Weights of a small multi-label image tagger: muon at rate 0.0024.
Rows from block 4 of a small multi-label image tagger, named by matrix and row number. Rows with one number belong to one neuron. Each number is 200 + 40 x the weight over its row's rms, rounded and kept within 0 to 999. All counts start at 0.
After each neuron's rows are labels from the 100 images, of 14848, where the neuron reaches its highest value: "responds to" is what is common among them. Only what is clearly more common there than usual is listed. The data: simulated fluorescence microscopy of cells. In brackets: how many of the 100.
# fc1: MLP up (model.blocks.4.mlp.fc1.weight, 480x160), inputs 0-79
# fc2: MLP down (model.blocks.4.mlp.fc2.weight, 160x480, transposed), outputs 0-79

fc1.363,224,249,128,160,158,206,187,248,271,271,173,177,183,230,196,178,227,142,228,243,172,62,214,156,216,293,229,221,208,228,209,247,199,211,184,170,200,219,234,267,244,229,160,192,173,163,214,254,257,153,190,241,232,215,168,159,114,216,203,210,238,240,246,204,198,168,215,255,199,163,174,206,176,223,253,119,207,206,211,195
fc2.363,248,202,161,284,206,183,225,201,198,142,223,144,226,248,174,180,101,210,219,215,205,124,154,170,247,255,173,215,234,215,189,142,185,198,297,191,230,245,201,258,235,262,175,118,188,172,245,250,228,148,176,204,248,180,197,191,183,180,252,270,259,216,222,194,200,212,211,140,242,247,169,260,147,279,151,198,239,194,172,212
responds to: fibres (31)

fc1.206,195,218,207,185,198,223,184,170,191,240,179,127,76,187,223,130,258,214,232,247,177,178,233,286,120,166,237,235,244,183,196,171,200,228,188,191,216,241,188,224,223,177,118,300,199,237,202,160,251,183,208,243,262,170,114,199,152,174,261,188,191,69,218,208,244,161,182,195,175,110,254,183,173,242,217,230,260,173,217,134
fc2.206,185,171,156,205,240,202,226,161,194,275,209,210,66,195,230,157,160,202,180,184,193,150,200,209,112,165,234,197,260,225,224,200,221,236,206,155,243,250,196,213,252,217,95,315,247,241,211,156,222,181,163,272,200,104,157,233,200,200,186,190,196,180,185,158,166,101,126,147,210,188,239,215,179,222,164,227,225,204,191,204
responds to: fibres (72)

fc1.357,212,266,192,132,218,164,173,219,177,198,229,196,245,215,204,193,165,175,236,196,186,299,144,167,183,190,187,240,189,148,223,198,213,196,182,187,205,259,203,145,273,223,231,252,177,201,225,191,113,240,209,239,166,248,228,209,215,220,174,183,150,134,209,237,268,175,187,224,188,170,261,203,230,192,125,104,198,247,144,162
fc2.357,159,243,192,212,201,230,146,276,206,242,161,194,215,290,151,212,171,239,178,235,203,233,197,312,216,177,233,209,127,210,172,225,185,215,212,222,194,284,219,175,186,202,166,249,149,216,194,161,253,187,250,183,147,201,183,208,177,206,168,239,156,215,284,231,174,184,189,228,148,159,208,83,216,198,187,91,180,258,172,136
responds to: fibres (32)

fc1.139,256,116,214,258,181,187,199,157,190,169,123,168,247,149,259,158,183,225,288,121,188,161,162,240,276,209,289,205,266,161,142,196,191,193,195,206,208,153,177,186,260,217,219,249,224,187,205,172,146,160,251,158,233,237,150,197,207,193,176,244,184,159,215,156,191,204,149,243,278,193,230,204,99,127,246,233,147,227,161,242
fc2.139,238,236,227,221,116,143,220,154,196,141,143,150,243,175,224,140,144,246,325,90,239,195,131,204,223,196,210,191,222,238,191,189,217,217,233,151,194,221,153,217,248,295,180,188,206,167,172,199,198,163,214,255,169,213,258,183,206,188,125,184,191,229,225,171,229,214,166,172,283,137,197,192,123,221,182,193,181,235,231,218
responds to: fibres (49)

fc1.315,172,210,168,172,218,208,246,198,206,156,179,177,230,182,167,191,233,132,243,175,150,180,169,128,215,211,248,192,170,143,201,178,308,141,203,217,208,160,213,176,211,239,173,188,223,223,181,274,227,232,187,228,170,230,199,157,266,201,189,147,169,178,210,213,205,159,206,183,158,184,294,206,241,127,200,253,224,183,171,234
fc2.315,168,178,296,175,142,268,218,222,161,128,215,243,243,215,227,176,240,141,215,158,196,236,179,247,118,220,189,128,201,194,210,274,191,188,181,112,217,164,226,168,216,270,237,206,205,197,253,161,262,193,166,219,167,268,120,237,212,134,250,196,257,187,198,100,201,133,207,210,168,170,279,190,262,173,167,245,151,182,126,221
responds to: fragmented nuclei (99); few cells (57); cells: one or two (57)

fc1.278,140,199,264,135,204,188,232,181,137,210,153,202,160,142,205,200,177,178,171,132,203,186,222,211,241,139,189,190,205,207,239,245,263,139,115,250,228,237,141,161,148,179,174,113,204,191,247,155,232,163,255,184,215,292,222,171,173,219,228,216,253,146,207,159,226,198,230,163,220,195,271,180,294,221,123,185,153,146,178,171
fc2.278,139,175,240,204,199,114,215,206,197,255,156,204,188,225,328,198,139,236,154,196,234,138,203,217,257,165,222,215,195,201,168,175,149,233,154,187,263,198,129,160,244,234,220,185,183,195,189,193,187,248,290,238,234,214,242,226,208,176,148,234,234,211,176,192,195,195,234,228,171,138,173,204,302,252,215,184,192,126,198,190
responds to: fragmented nuclei (47)

fc1.102,198,123,147,151,252,149,171,129,225,169,195,177,327,193,142,238,202,158,203,177,211,138,232,176,246,196,167,210,240,172,234,156,212,208,262,202,206,170,179,195,207,151,153,254,179,187,227,244,157,253,138,225,213,255,199,150,196,182,165,118,223,256,148,144,250,203,209,250,198,162,295,188,206,247,258,209,218,177,158,195
fc2.102,268,159,211,178,169,233,187,235,187,198,258,302,228,188,269,243,265,170,162,235,208,140,229,217,97,244,134,158,180,145,177,105,186,199,175,150,218,160,156,172,192,184,123,207,161,179,195,146,130,230,212,212,196,189,226,167,178,180,160,210,215,255,162,194,218,230,175,246,161,214,223,245,204,232,217,158,236,160,139,210
responds to: fragmented nuclei (51)

fc1.267,184,299,195,206,248,128,140,230,139,188,197,207,237,239,217,185,196,183,163,145,188,219,215,159,253,232,184,223,189,237,137,260,268,189,223,175,227,310,155,138,246,192,127,198,234,206,169,209,182,227,121,244,196,236,196,139,242,140,214,164,94,178,180,195,238,225,158,212,127,150,245,241,169,237,260,173,233,210,145,167
fc2.267,220,205,264,293,182,230,139,194,233,245,259,200,231,169,233,165,209,207,170,202,212,200,198,154,179,215,167,197,224,226,275,182,209,176,226,149,178,242,206,219,222,155,101,170,200,196,180,153,124,205,241,179,207,220,198,258,266,196,234,199,191,267,154,216,278,239,208,193,119,261,199,219,192,217,185,184,247,162,140,218
responds to: fragmented nuclei (42)